Rows from block 3 of the encoder of a small model that predicts nearness at each pixel, named by matrix and row number. Rows with one number within an expert belong to one neuron, the router's apart. Each number is 50 + 10 x the weight over its row's rms, rounded and kept within 0 to 99. All counts start at 0.
Before each expert's rows are labels from the 100 images, of 14848, where the router gives the expert most weight on average: "strongest on" is what is common among them; "place" is the part of the image that holds the peak. Only what is clearly more common there than usual is listed. The data: rendered solids tumbling over patterned floors.
# router: slot weights (encoder.blocks.3.mlp.router.weight, 64x128, trained with AdamW), inputs 0-127
# up: expert up (encoder.blocks.3.mlp.up, 64x64x128), inputs 0-127
# down: expert down (encoder.blocks.3.mlp.down, 64x128x64, transposed), outputs 0-127

# expert 43
strongest on: count: one
place: top right; top left
router.43:39 54 49 51 41 40 32 50 58 51 60 48 57 49 41 58 53 50 64 56 59 53 52 61 52 55 55 46 43 51 73 48 46 49 48 41 53 37 63 60 65 58 57 59 33 37 53 57 67 70 57 34 55 58 49 60 56 28 57 70 67 33 63 56 62 41 44 44 44 38 57 42 60 52 59 61 34 42 51 53 38 56 62 65 44 36 48 57 31 49 47 67 50 55 40 57 63 57 33 54 56 49 48 33 45 29 39 56 50 37 48 53 57 46 56 35 48 35 34 39 61 60 49 42 55 42 43 64
up.2:36 63 38 52 44 37 50 35 50 39 59 66 50 62 63 72 60 40 20 46 43 55 62 63 38 36 44 47 66 53 48 56 29 45 45 49 51 80 67 40 46 56 50 53 35 70 49 46 51 58 59 57 36 51 51 49 47 49 55 56 35 36 46 46 41 64 61 46 53 55 45 42 49 68 47 43 65 59 52 66 59 53 40 50 53 54 46 33 61 45 54 48 45 43 65 47 44 56 55 56 47 41 60 61 40 51 62 32 57 34 40 42 46 45 46 47 60 47 37 53 60 67 49 47 50 60 40 38
down.2:46 40 51 54 57 69 56 50 41 30 47 41 47 49 34 48 69 55 49 54 39 50 52 47 52 48 46 50 48 51 57 60 46 87 57 56 64 65 52 41 65 49 39 57 58 37 40 50 42 41 44 80 59 48 31 53 58 63 49 42 63 61 53 42 71 49 36 52 50 60 43 58 54 51 52 49 67 39 41 39 48 61 32 64 46 57 64 46 49 54 59 49 49 73 50 50 43 60 49 39 63 41 61 64 47 58 46 37 67 62 47 62 57 48 49 57 64 41 51 44 56 57 55 74 57 56 46 49
up.3:54 40 57 48 45 46 40 65 42 49 59 48 46 52 42 49 47 53 37 58 43 58 37 68 35 40 68 38 58 56 39 54 35 44 59 64 45 59 45 50 53 72 33 56 53 48 22 56 49 49 42 54 43 52 60 48 47 55 36 59 50 61 61 44 57 46 45 47 45 65 58 40 47 57 45 40 54 48 49 46 38 44 45 47 49 46 55 61 48 32 48 50 56 72 49 66 50 49 61 48 51 79 51 40 67 54 54 32 67 71 54 37 45 50 34 49 50 48 26 55 36 57 55 62 33 62 64 34
down.3:38 58 56 52 65 46 60 36 61 58 38 43 53 51 46 38 30 49 29 47 59 55 40 35 32 44 53 50 43 58 47 77 53 26 47 48 48 43 64 70 54 55 53 36 64 55 50 42 42 48 46 52 31 52 60 48 62 53 40 41 61 41 50 55 48 51 49 52 45 47 41 53 48 52 50 50 70 63 53 35 53 54 59 40 61 69 56 49 53 27 42 53 54 58 57 49 59 50 50 54 71 63 68 44 63 62 27 59 33 46 47 55 39 50 53 64 53 35 52 47 44 42 48 64 50 60 69 52
up.4:66 36 57 48 54 59 57 43 54 55 45 69 44 44 38 61 58 36 42 39 49 46 56 60 45 48 36 50 39 42 66 57 52 54 33 56 63 44 33 52 50 43 53 57 38 67 37 59 53 47 34 60 44 57 56 71 52 62 60 34 44 51 50 58 72 49 52 56 37 38 38 50 57 81 42 50 54 39 39 46 48 43 60 38 39 55 42 55 44 32 41 55 61 40 57 50 62 46 52 57 59 46 67 58 34 66 50 63 41 50 71 44 57 64 38 46 62 55 49 39 49 34 48 37 50 38 40 53
down.4:57 67 52 46 52 51 36 43 48 47 55 45 48 43 56 39 26 52 44 65 46 39 26 54 62 59 53 60 45 53 67 65 49 37 42 52 52 41 61 68 54 42 59 58 49 62 62 54 58 54 37 36 59 55 51 48 54 44 54 55 41 25 53 47 46 74 63 51 49 59 47 30 49 41 47 57 56 52 48 53 60 36 60 56 33 59 43 53 37 45 39 54 66 30 32 41 62 58 36 52 69 57 47 55 58 41 60 37 75 50 51 49 43 47 35 51 60 58 64 38 38 46 63 49 50 54 57 42
up.5:48 64 66 57 43 50 44 35 51 43 29 50 48 66 52 55 57 52 38 50 54 47 56 36 54 42 36 37 42 51 51 37 53 42 35 50 53 44 44 48 50 43 72 56 53 33 69 53 47 40 47 49 14 44 47 32 33 54 52 46 52 51 61 43 44 44 65 60 27 33 68 59 45 59 46 45 54 48 47 46 61 65 50 63 48 56 55 48 45 59 59 47 57 81 50 47 58 51 47 50 39 57 43 53 28 57 58 44 59 51 46 60 52 59 50 56 66 47 51 43 43 73 50 54 62 55 47 61
down.5:47 60 48 65 47 45 54 37 59 60 45 45 40 42 24 66 55 49 46 50 56 46 64 56 48 68 37 55 44 46 50 57 42 47 43 40 58 58 60 41 30 53 66 32 66 30 44 51 48 55 65 60 37 47 59 49 45 66 53 59 39 55 64 50 35 46 33 42 45 46 41 45 62 45 48 41 26 35 36 72 52 45 49 43 55 53 41 46 33 77 49 52 63 37 60 44 45 62 51 58 55 51 48 46 51 41 58 62 47 45 46 41 24 53 57 58 57 57 49 51 56 56 65 40 48 52 48 60
up.6:45 54 69 62 59 54 48 56 39 47 50 37 55 52 60 59 51 42 47 48 57 36 52 64 57 35 40 64 45 54 62 29 45 54 61 32 42 36 51 39 43 40 54 41 56 63 35 54 48 51 54 57 40 42 50 70 54 56 45 61 58 48 57 43 60 33 55 31 40 37 67 81 51 65 53 55 47 47 57 69 55 43 30 55 46 50 50 55 44 55 43 48 55 49 36 43 69 66 30 61 48 37 62 41 47 45 44 64 41 67 60 38 49 70 47 36 55 54 48 58 61 55 42 53 60 54 53 49
down.6:42 43 52 46 46 49 46 37 42 43 40 45 53 55 55 63 53 59 50 54 55 46 37 57 60 53 45 64 56 51 61 51 57 40 35 58 52 52 82 64 52 55 56 38 62 52 46 46 52 63 60 30 35 62 61 50 40 62 56 43 39 59 55 70 45 50 45 43 57 61 68 47 58 34 46 57 54 47 53 56 56 78 47 65 32 38 68 54 34 58 51 59 46 19 43 43 57 46 66 49 61 41 45 63 50 66 62 52 58 52 43 34 58 56 50 47 32 65 49 55 37 48 42 44 48 56 57 58
up.7:34 61 53 52 62 62 44 49 44 65 46 43 49 38 62 54 57 47 52 43 44 61 54 45 60 66 60 44 51 63 67 52 63 41 29 40 51 58 20 64 40 40 35 41 29 46 46 48 44 50 59 50 49 39 51 42 54 46 48 42 41 57 58 40 54 41 54 30 48 46 53 68 55 49 55 67 53 47 52 36 66 58 43 49 47 32 50 60 66 58 62 42 44 66 65 55 60 40 66 55 52 60 52 43 55 41 67 41 35 43 67 41 40 51 48 35 47 51 35 43 23 53 46 52 52 57 53 39
down.7:33 44 56 30 46 50 48 67 57 60 46 61 62 40 47 40 55 58 69 54 43 50 62 44 53 67 50 54 62 52 52 48 43 52 62 53 72 38 52 48 42 57 57 34 66 57 71 48 52 39 57 36 60 53 48 50 57 58 59 74 53 40 54 24 51 54 43 58 45 40 52 42 43 51 59 56 36 45 40 61 52 43 45 44 38 56 52 51 54 52 47 44 56 42 53 43 56 51 29 42 54 56 57 54 42 49 50 53 57 45 80 47 47 60 46 41 72 56 68 52 42 34 47 30 52 53 22 57

# expert 37
strongest on: count: one
place: bottom right
router.37:57 50 79 57 52 42 41 65 47 60 51 60 59 43 54 55 53 53 63 57 56 53 54 53 45 39 42 36 39 36 43 35 39 42 63 54 43 38 40 46 58 63 61 47 45 30 42 48 57 57 53 55 46 67 43 75 46 42 69 57 43 43 62 45 54 51 49 42 43 38 67 44 62 64 47 52 68 33 57 45 63 48 67 52 34 23 60 64 51 67 41 48 36 42 51 50 49 45 63 60 51 50 62 51 69 60 52 42 43 43 44 50 43 48 57 46 73 45 44 43 55 49 34 48 60 52 39 55
up.0:60 57 66 57 45 47 54 53 59 29 26 52 44 67 59 44 49 46 42 50 60 59 46 38 55 65 35 45 52 52 46 63 50 40 35 53 54 49 42 57 54 56 52 50 58 44 49 49 52 62 66 55 49 35 38 36 64 66 58 44 24 51 36 46 58 62 47 58 52 56 52 38 65 47 41 53 53 74 44 44 65 51 46 58 59 60 37 43 69 34 71 48 43 41 49 47 37 69 51 46 45 61 47 48 44 58 48 46 65 51 45 45 52 74 63 50 62 60 51 49 53 24 60 52 57 51 40 39
down.0:57 69 33 63 57 65 42 39 65 43 52 54 61 67 36 45 53 50 37 54 56 48 42 65 34 42 39 49 57 55 61 42 60 51 66 52 59 49 41 54 49 52 49 59 59 65 49 50 49 55 35 42 50 58 50 66 50 55 47 62 39 65 40 57 37 63 63 57 73 44 58 51 49 67 48 48 49 39 58 50 48 49 67 50 55 71 16 43 31 45 76 35 53 45 66 54 54 56 49 48 60 60 59 44 34 58 53 55 45 56 55 64 73 52 50 51 44 54 43 47 42 45 56 56 53 44 52 52
up.1:61 67 59 44 55 65 49 37 48 64 53 69 41 36 47 64 56 50 60 49 59 64 59 47 46 60 38 40 60 50 51 59 42 54 33 61 35 54 43 64 41 55 60 50 70 47 38 65 31 53 62 56 43 45 46 61 42 50 48 36 52 47 46 29 50 57 59 56 50 68 25 57 60 37 36 58 51 46 48 41 49 43 48 50 46 64 47 54 39 28 70 47 52 28 64 51 38 69 44 55 44 53 37 45 51 45 41 39 55 33 35 49 51 39 52 52 43 50 70 35 49 54 52 43 60 55 50 51
down.1:50 44 64 63 48 47 27 57 53 50 60 40 55 37 50 57 58 61 57 52 49 42 37 45 55 39 50 59 28 53 43 41 55 65 64 57 56 45 60 50 56 58 50 60 59 39 58 57 45 27 38 52 58 65 37 34 37 41 33 49 45 58 56 48 43 46 47 31 44 53 64 62 40 48 54 54 56 69 43 40 70 34 66 38 43 69 44 50 43 40 46 61 43 35 52 45 47 50 31 35 50 35 53 63 31 52 54 39 60 62 46 68 68 51 54 52 45 37 51 46 49 37 45 48 48 44 36 48
up.2:61 53 75 52 59 47 45 51 38 67 48 63 56 53 55 62 49 50 61 38 52 57 53 51 60 59 54 42 33 55 46 62 42 42 53 44 55 48 67 61 41 36 45 59 60 26 43 47 49 58 39 48 33 57 41 49 64 34 39 67 52 42 39 50 65 47 39 56 50 59 53 33 53 44 41 43 45 63 49 39 49 35 40 50 62 51 51 55 42 63 33 56 44 45 70 49 51 54 50 53 47 67 40 65 81 49 54 61 49 56 38 46 51 56 50 56 44 59 48 75 39 45 34 61 33 45 43 39
down.2:45 74 19 56 41 37 49 59 46 52 46 53 55 42 61 50 53 48 51 58 53 34 47 51 49 54 55 53 40 43 46 49 70 62 72 48 74 46 40 53 52 57 59 67 38 42 48 45 50 50 39 64 53 41 54 47 66 43 61 37 70 56 67 33 45 49 42 71 56 43 41 39 50 64 56 34 34 32 46 51 30 44 47 47 65 53 65 45 50 61 31 40 43 59 33 42 58 57 48 49 46 53 67 47 52 50 39 47 53 49 50 48 69 45 49 54 36 51 45 39 49 63 49 54 53 60 43 50
up.3:43 46 57 55 44 56 72 52 72 60 40 42 37 46 48 75 53 48 68 53 38 54 39 56 40 49 51 51 50 42 39 49 37 61 50 45 58 43 67 57 58 36 40 35 75 66 46 49 40 51 44 46 47 41 53 60 42 47 55 53 46 58 58 61 29 45 50 31 58 60 38 67 48 40 43 46 47 43 64 39 60 55 53 43 34 65 71 40 39 58 46 31 32 60 50 48 54 43 32 50 44 44 58 56 45 56 64 41 42 36 51 51 62 64 48 58 58 38 50 48 61 54 50 34 66 44 61 50
down.3:51 30 52 32 35 59 37 36 42 43 40 61 35 41 60 43 47 53 40 51 53 61 48 42 69 58 51 62 51 57 55 52 40 45 53 48 44 58 55 43 52 72 34 65 62 59 55 46 65 63 55 35 49 45 30 52 29 51 49 40 57 45 53 33 59 61 51 57 36 50 43 61 45 66 51 54 60 57 50 47 54 63 26 45 43 65 50 63 46 60 43 43 49 53 46 39 36 36 53 46 56 52 65 67 73 43 47 58 47 64 48 47 60 34 54 51 49 47 54 47 55 52 37 23 45 59 60 42
up.4:49 50 45 56 65 47 71 56 56 42 49 42 51 57 46 67 50 42 71 50 55 50 46 55 50 40 45 36 71 57 44 57 63 51 55 53 33 36 58 69 59 42 51 52 48 57 44 46 73 37 52 36 47 56 58 56 50 30 43 58 61 36 31 68 67 50 32 44 57 32 61 43 55 50 39 70 48 49 55 52 34 55 48 42 52 56 48 62 64 63 54 52 59 47 64 62 54 50 56 55 62 39 66 33 33 65 36 53 60 44 62 49 53 48 52 42 52 46 30 37 37 44 52 47 53 52 67 44
down.4:31 42 42 49 55 69 46 45 41 44 57 45 50 34 59 38 57 34 39 54 78 51 76 54 49 54 64 42 39 59 48 58 53 44 37 53 31 52 51 36 34 56 42 49 65 54 49 40 51 43 55 47 57 53 57 32 52 68 59 50 58 47 43 29 48 61 43 53 49 41 50 42 56 49 46 53 37 55 45 34 46 48 56 68 43 55 33 45 41 63 53 58 57 48 47 39 26 65 71 33 53 52 33 53 55 36 44 33 41 44 56 47 31 51 58 35 41 62 47 43 58 42 49 48 55 54 57 55
up.5:50 47 37 34 54 60 49 63 55 38 42 41 39 50 66 44 62 45 36 48 65 54 26 41 48 49 55 50 51 56 58 69 40 61 57 51 45 33 36 33 43 48 51 54 47 51 50 42 61 81 61 33 55 47 38 50 62 41 39 45 50 55 48 38 44 55 42 69 45 67 42 64 48 63 43 47 47 53 57 65 53 44 30 46 56 68 60 52 72 62 45 46 45 60 49 56 41 47 58 38 63 31 46 53 49 53 70 41 46 52 58 62 46 48 49 53 53 50 51 66 58 58 48 72 53 55 37 36
down.5:52 64 32 46 35 58 46 48 33 60 39 30 45 34 50 52 53 41 32 60 48 56 65 68 54 56 54 54 46 52 56 58 36 60 49 67 26 55 42 55 53 46 64 34 60 46 54 55 32 39 36 48 53 60 42 59 55 45 57 46 43 69 62 63 44 62 66 46 54 61 51 62 49 42 73 40 54 52 42 74 64 69 69 38 60 57 51 56 54 45 57 44 58 53 23 52 44 53 54 46 41 45 50 59 43 45 46 40 33 55 46 47 47 60 55 50 52 46 47 48 45 65 54 48 46 57 54 38

# expert 63
strongest on: pink object; white object
place: middle right
router.63:51 50 41 62 38 51 56 44 35 57 49 54 48 62 64 61 55 61 40 40 43 54 36 45 45 38 73 64 52 48 39 46 31 28 38 47 50 53 47 60 54 52 36 36 60 24 44 46 33 48 40 64 63 58 34 44 46 47 40 67 44 57 37 66 63 57 54 35 45 48 48 52 34 39 48 65 74 50 52 45 56 57 54 57 46 63 62 58 56 48 67 35 32 50 52 67 52 59 51 51 54 51 47 41 72 45 53 49 52 56 46 56 56 52 39 46 35 48 66 40 36 42 53 52 52 52 38 58
up.2:65 57 56 48 64 49 56 57 61 41 51 42 48 36 36 29 55 47 53 40 51 55 75 42 54 60 42 48 64 41 44 58 59 52 63 47 55 59 57 71 43 45 44 50 58 33 37 51 38 68 49 52 57 55 43 61 39 53 53 51 63 61 47 64 59 59 53 49 49 64 34 65 42 42 58 63 60 46 50 65 52 55 71 52 42 39 53 37 58 66 46 39 51 51 63 54 62 32 61 44 43 47 51 27 33 45 57 28 55 46 68 48 43 57 49 49 32 43 41 27 53 38 46 43 62 54 45 54
down.2:51 51 65 60 38 59 61 46 41 58 38 60 56 39 45 38 49 54 39 57 25 38 55 43 43 59 67 46 47 42 52 43 55 57 59 54 59 63 49 49 59 47 37 42 37 46 61 59 44 48 34 59 64 71 57 50 35 52 57 54 47 61 48 38 65 48 58 45 57 54 50 61 42 63 60 36 64 51 57 60 58 46 40 47 51 50 62 38 33 66 59 66 37 60 54 58 51 57 69 52 30 51 65 40 41 75 62 26 34 47 47 37 42 57 55 48 51 48 58 54 60 44 40 48 32 49 61 61
up.3:62 49 50 30 34 61 76 52 55 50 46 62 47 50 47 29 51 56 59 57 44 34 78 49 44 49 41 59 51 48 44 36 48 59 43 52 43 50 31 46 47 44 44 40 51 43 67 39 36 51 60 61 51 60 48 68 49 34 34 65 52 48 44 47 61 39 57 56 42 52 58 60 34 53 64 53 51 60 46 45 45 44 43 47 44 75 40 45 33 43 47 56 47 51 65 50 60 42 61 55 46 37 70 48 51 41 43 46 61 51 38 66 56 54 45 61 50 49 65 48 71 56 40 27 55 60 44 38
down.3:63 56 44 42 58 61 44 42 47 62 37 60 56 47 66 56 58 45 42 54 54 36 34 54 57 36 57 51 44 55 44 66 54 59 49 71 65 66 35 30 50 55 59 45 54 56 72 50 48 36 43 50 62 42 58 22 48 45 43 45 45 43 40 48 64 65 37 55 50 46 50 55 62 81 47 36 49 66 56 63 46 56 52 52 52 52 30 27 52 45 72 50 57 39 39 45 51 49 38 64 49 37 48 53 43 55 53 58 57 53 45 40 55 50 56 63 51 53 53 46 51 46 58 36 43 40 69 53
up.4:37 47 26 63 54 64 29 44 42 58 55 66 57 40 64 49 54 58 48 59 56 40 42 57 45 47 64 46 42 55 56 52 43 57 30 54 52 52 38 33 49 39 44 43 51 51 59 73 50 60 62 51 44 44 52 39 33 52 38 51 72 48 40 50 49 60 43 43 46 48 48 77 58 51 60 46 45 43 50 64 50 46 38 42 67 27 49 57 42 50 37 40 60 53 40 71 62 65 47 36 58 35 45 41 50 59 45 46 47 52 50 36 62 50 45 37 46 34 55 42 49 49 56 75 54 59 53 60
down.4:61 47 22 33 62 44 52 57 53 35 66 62 41 53 51 36 50 43 43 45 34 59 72 38 49 35 50 48 48 55 61 40 50 29 51 42 41 55 27 39 63 54 36 52 54 44 59 37 36 36 58 41 57 52 43 57 56 68 45 50 37 46 40 58 48 37 72 64 46 49 38 36 39 54 64 51 45 43 62 40 46 49 48 63 59 59 52 52 56 53 50 45 50 56 29 66 37 45 34 75 49 51 42 51 51 46 42 46 59 57 47 47 44 55 46 45 59 31 48 39 58 41 50 56 59 50 59 50
up.5:58 71 52 46 48 43 59 46 49 39 53 52 42 42 50 29 53 52 61 54 40 51 47 48 33 41 39 42 41 58 56 66 41 50 56 41 52 58 66 18 41 50 41 55 49 51 67 55 50 48 57 56 49 55 29 36 48 31 53 56 53 32 50 63 66 42 55 66 55 62 43 47 49 47 46 52 57 61 63 42 64 60 41 63 55 56 44 43 34 55 75 45 51 52 48 45 36 34 48 64 38 35 43 54 51 44 59 31 52 42 61 72 58 55 42 42 45 40 47 40 48 60 48 75 49 60 54 46
down.5:46 37 48 43 60 40 59 40 44 60 47 45 36 48 53 46 68 63 50 50 57 65 48 37 43 49 46 48 65 40 39 51 51 40 54 54 47 62 47 49 52 52 57 37 48 46 63 56 49 52 36 47 43 38 41 47 43 55 50 53 75 59 46 47 64 74 39 44 57 59 60 62 46 46 42 59 59 48 34 40 35 40 46 43 30 46 48 51 58 49 38 42 53 33 36 50 54 59 61 36 63 34 70 25 50 43 54 40 38 68 39 55 42 53 29 42 60 47 51 38 64 45 33 41 69 43 38 63
up.6:45 50 66 58 54 52 40 59 35 51 47 50 31 73 57 63 51 52 51 54 51 68 50 64 68 53 49 48 54 68 45 60 43 45 48 52 46 51 53 57 48 65 48 51 65 60 31 40 68 60 48 56 50 53 50 37 58 43 67 47 48 57 27 41 50 47 41 55 56 34 59 70 57 55 56 41 56 45 54 47 32 43 43 48 43 26 61 33 49 48 50 38 42 51 27 45 61 27 44 40 45 57 44 54 30 54 44 47 43 39 47 63 45 25 33 47 56 57 50 46 43 66 51 48 56 64 44 49
down.6:59 60 42 62 62 58 59 58 49 73 39 57 47 64 60 53 48 58 36 45 42 50 48 47 48 52 54 50 56 51 60 56 65 48 30 54 36 69 41 41 61 35 46 62 47 60 84 47 52 52 46 65 40 38 42 42 60 44 50 48 41 51 54 53 37 41 48 46 59 47 40 57 45 46 81 48 61 49 57 69 47 53 61 53 40 47 58 51 39 48 53 44 51 70 27 63 44 73 66 55 42 38 55 60 43 42 58 42 46 56 48 56 70 48 56 38 61 54 56 55 63 60 45 38 47 41 50 46
up.7:34 37 43 42 63 60 53 63 56 61 52 48 60 43 55 54 64 47 48 54 43 37 51 50 53 42 39 30 43 57 51 50 46 42 45 46 55 63 47 59 45 44 35 51 44 50 55 53 38 30 50 40 55 51 37 38 39 58 48 48 51 49 42 77 62 62 55 47 46 68 55 42 51 49 46 49 63 48 43 64 47 50 35 63 46 45 44 59 24 80 55 47 38 45 33 51 41 71 43 50 63 58 53 45 29 42 54 60 50 56 53 67 30 36 41 31 59 56 56 48 76 59 49 44 56 55 54 47
down.7:43 40 35 60 38 44 62 58 54 51 53 44 50 53 51 33 42 51 55 43 57 61 76 54 52 42 49 62 50 58 45 53 49 48 63 59 57 36 37 50 62 33 57 58 51 51 28 55 39 60 53 23 51 59 48 63 52 57 49 65 49 57 75 42 53 39 56 51 52 56 40 27 58 61 49 35 56 57 53 44 44 64 44 64 49 49 45 43 43 64 48 49 59 41 44 58 52 70 38 45 49 48 63 34 36 64 38 44 67 62 61 44 54 54 42 54 41 30 42 67 34 51 61 52 35 51 46 38

# expert 36
strongest on: count: one
place: bottom right
router.36:41 65 58 37 61 44 46 46 51 68 42 50 39 33 49 56 60 55 58 49 55 66 39 38 59 64 31 49 36 52 54 57 52 61 52 69 53 30 49 41 44 42 61 54 46 49 41 47 56 58 43 44 49 72 38 55 49 29 71 36 45 56 41 41 43 47 51 52 58 46 72 47 51 45 44 48 60 50 47 52 69 60 55 53 50 31 55 56 51 49 48 40 39 54 65 36 49 52 57 42 35 30 40 73 58 66 62 41 41 42 66 50 39 54 51 43 55 61 37 57 50 62 40 70 56 64 54 58
up.0:48 45 65 43 46 47 21 50 54 47 51 43 62 48 47 66 55 54 51 53 53 53 34 55 48 60 60 39 55 56 55 50 57 53 39 45 62 55 66 46 39 52 62 46 60 52 60 43 46 60 54 14 50 46 67 36 43 42 35 45 58 48 57 51 49 63 57 52 53 43 75 48 43 44 39 43 57 57 45 50 54 57 32 66 46 46 58 51 50 62 33 55 57 43 51 45 45 40 41 63 49 23 64 54 54 51 53 49 56 29 59 48 66 45 38 35 53 37 55 34 46 60 48 77 38 52 44 62
down.0:51 48 42 50 56 45 48 52 61 42 60 48 56 43 34 51 51 49 55 33 46 45 58 14 64 52 63 47 47 41 68 53 56 58 55 54 56 55 28 51 45 47 59 51 35 28 53 47 37 35 42 71 55 63 40 52 45 42 51 49 40 51 48 25 43 57 68 41 52 62 57 46 57 34 33 48 54 57 54 49 39 59 66 74 48 51 42 62 34 44 42 38 29 45 40 56 70 52 46 58 50 47 50 47 43 58 50 39 43 37 32 60 52 50 56 36 47 57 65 49 49 37 45 55 57 55 56 57
up.1:47 56 25 55 40 51 16 57 46 56 28 51 48 54 55 53 57 56 70 51 41 67 52 46 42 47 56 44 56 41 51 46 57 54 45 54 42 71 72 56 64 46 65 45 42 66 43 54 54 50 45 46 51 50 50 38 41 32 45 37 52 64 39 48 51 68 63 58 52 70 45 52 58 47 45 52 53 55 56 54 75 58 20 45 38 67 47 51 48 49 58 53 45 45 43 45 45 49 51 50 50 45 43 63 53 47 51 48 46 50 67 59 63 38 40 41 61 58 39 41 48 72 49 48 40 50 59 32
down.1:47 53 64 65 54 48 45 48 67 46 51 49 44 49 43 52 61 43 64 47 48 41 56 25 53 57 49 58 65 44 57 35 61 56 45 58 63 39 49 51 66 38 44 61 54 38 40 42 38 51 49 44 50 48 54 48 50 32 28 57 60 49 42 66 51 43 51 74 62 47 53 41 44 67 37 37 50 36 61 49 47 47 63 34 54 61 36 50 40 40 32 57 52 56 60 67 43 45 46 61 48 45 66 42 46 60 59 42 59 61 42 26 66 54 34 49 62 42 61 45 54 58 45 61 51 45 74 33
up.2:51 46 40 56 45 46 30 46 53 48 35 34 38 58 48 38 52 44 63 47 55 52 41 48 52 55 45 46 58 58 51 39 50 35 35 48 53 81 49 37 55 43 61 46 72 54 43 51 42 60 53 49 53 52 47 56 53 59 56 61 47 45 35 40 52 54 57 86 60 71 47 53 52 44 41 40 66 64 53 64 55 66 27 53 74 58 56 44 57 33 70 42 49 57 46 65 44 51 36 39 41 31 51 36 42 46 58 44 41 38 53 42 54 52 57 51 51 47 65 53 64 48 53 53 50 51 46 50
down.2:42 47 31 36 61 58 67 59 53 62 43 53 57 62 43 53 47 43 49 44 35 51 53 50 52 72 55 62 55 44 39 59 50 42 57 55 52 59 21 57 64 56 42 57 46 39 58 58 57 55 48 54 64 41 51 71 38 29 32 40 50 49 43 66 31 57 37 51 46 59 55 36 39 58 63 55 49 41 51 38 54 28 69 48 52 75 39 48 57 40 42 49 48 52 49 57 41 41 50 59 59 46 68 43 56 47 54 31 38 50 35 59 56 56 50 58 46 46 64 58 54 47 44 52 64 54 56 32
up.3:51 50 51 60 73 59 59 32 54 45 44 58 34 46 44 53 55 38 55 54 51 34 47 65 64 47 68 41 57 53 43 51 53 23 48 39 33 57 35 40 47 68 54 52 40 74 47 62 61 55 42 54 52 56 60 47 58 40 51 45 57 55 61 33 40 52 58 52 43 36 56 50 53 51 51 44 55 64 52 40 63 45 25 73 45 40 52 48 36 67 57 54 49 54 42 50 41 49 58 35 63 47 35 74 44 59 57 51 61 61 45 54 50 29 64 33 44 53 60 50 39 57 53 45 48 49 46 46
down.3:52 59 45 42 40 39 48 60 46 54 41 65 44 46 57 43 48 58 47 48 52 54 61 49 52 36 68 60 63 55 58 73 55 45 48 46 41 31 48 59 58 43 44 63 61 37 56 54 43 51 63 33 47 52 67 47 56 54 74 48 37 64 34 70 38 40 74 63 36 42 65 41 61 52 42 34 60 68 61 57 49 53 70 49 56 38 38 60 51 37 50 47 35 30 54 51 51 56 53 65 42 38 50 44 34 50 50 50 73 50 45 56 53 46 51 49 40 40 62 53 60 54 38 40 53 59 48 58
up.4:57 76 58 56 43 47 29 52 64 31 44 45 47 45 47 26 56 52 54 54 54 47 43 53 61 50 55 58 38 52 31 51 60 51 41 36 36 38 43 61 48 51 50 43 21 44 63 47 44 37 53 50 39 49 37 44 72 53 35 44 30 55 66 57 59 51 46 52 52 47 63 49 50 49 58 52 52 56 43 46 55 55 21 42 68 48 56 46 62 59 69 53 55 44 62 50 56 36 42 46 59 57 40 58 73 37 47 55 47 47 59 46 53 42 50 45 67 67 50 55 41 54 56 68 44 62 46 51
down.4:45 41 37 68 48 59 41 49 48 56 47 44 48 54 50 77 58 57 47 48 48 45 39 50 48 66 53 52 53 47 44 64 48 38 23 45 36 36 47 32 58 65 55 68 57 52 35 52 47 54 40 60 52 41 58 40 42 47 66 43 57 46 55 66 36 65 48 46 43 44 27 47 48 64 36 64 56 72 58 57 43 44 73 52 59 51 47 56 61 46 57 64 48 50 56 70 42 38 38 52 47 42 44 31 57 40 49 65 61 46 41 63 63 57 50 56 40 58 43 60 44 47 45 54 46 55 69 35
up.5:53 54 56 48 51 36 38 49 53 47 42 59 39 48 46 85 55 42 64 57 51 66 46 27 47 52 42 38 54 44 38 42 54 49 46 63 60 62 71 62 60 59 60 52 49 43 45 51 57 57 59 47 36 54 54 49 50 46 52 55 67 41 66 46 60 35 50 45 47 62 45 42 47 45 35 48 43 52 55 43 68 50 66 61 65 52 38 45 41 26 55 51 51 36 49 54 51 42 42 43 44 63 42 52 55 34 53 46 33 34 55 58 72 56 54 44 55 49 58 49 57 11 54 44 44 56 52 55
down.5:54 41 41 56 42 59 64 62 59 44 35 72 46 51 45 45 42 42 40 43 51 45 49 42 48 45 43 54 58 59 43 46 53 51 54 38 54 47 33 53 50 49 39 26 41 65 43 46 56 36 32 55 71 50 40 45 40 32 41 50 40 53 40 48 46 52 67 59 56 49 56 29 44 38 58 60 50 34 63 47 60 41 61 49 44 74 41 49 31 39 45 64 61 45 50 36 62 39 58 76 58 44 61 48 68 50 62 38 54 62 47 43 55 54 60 58 68 38 59 45 61 43 36 59 54 44 45 51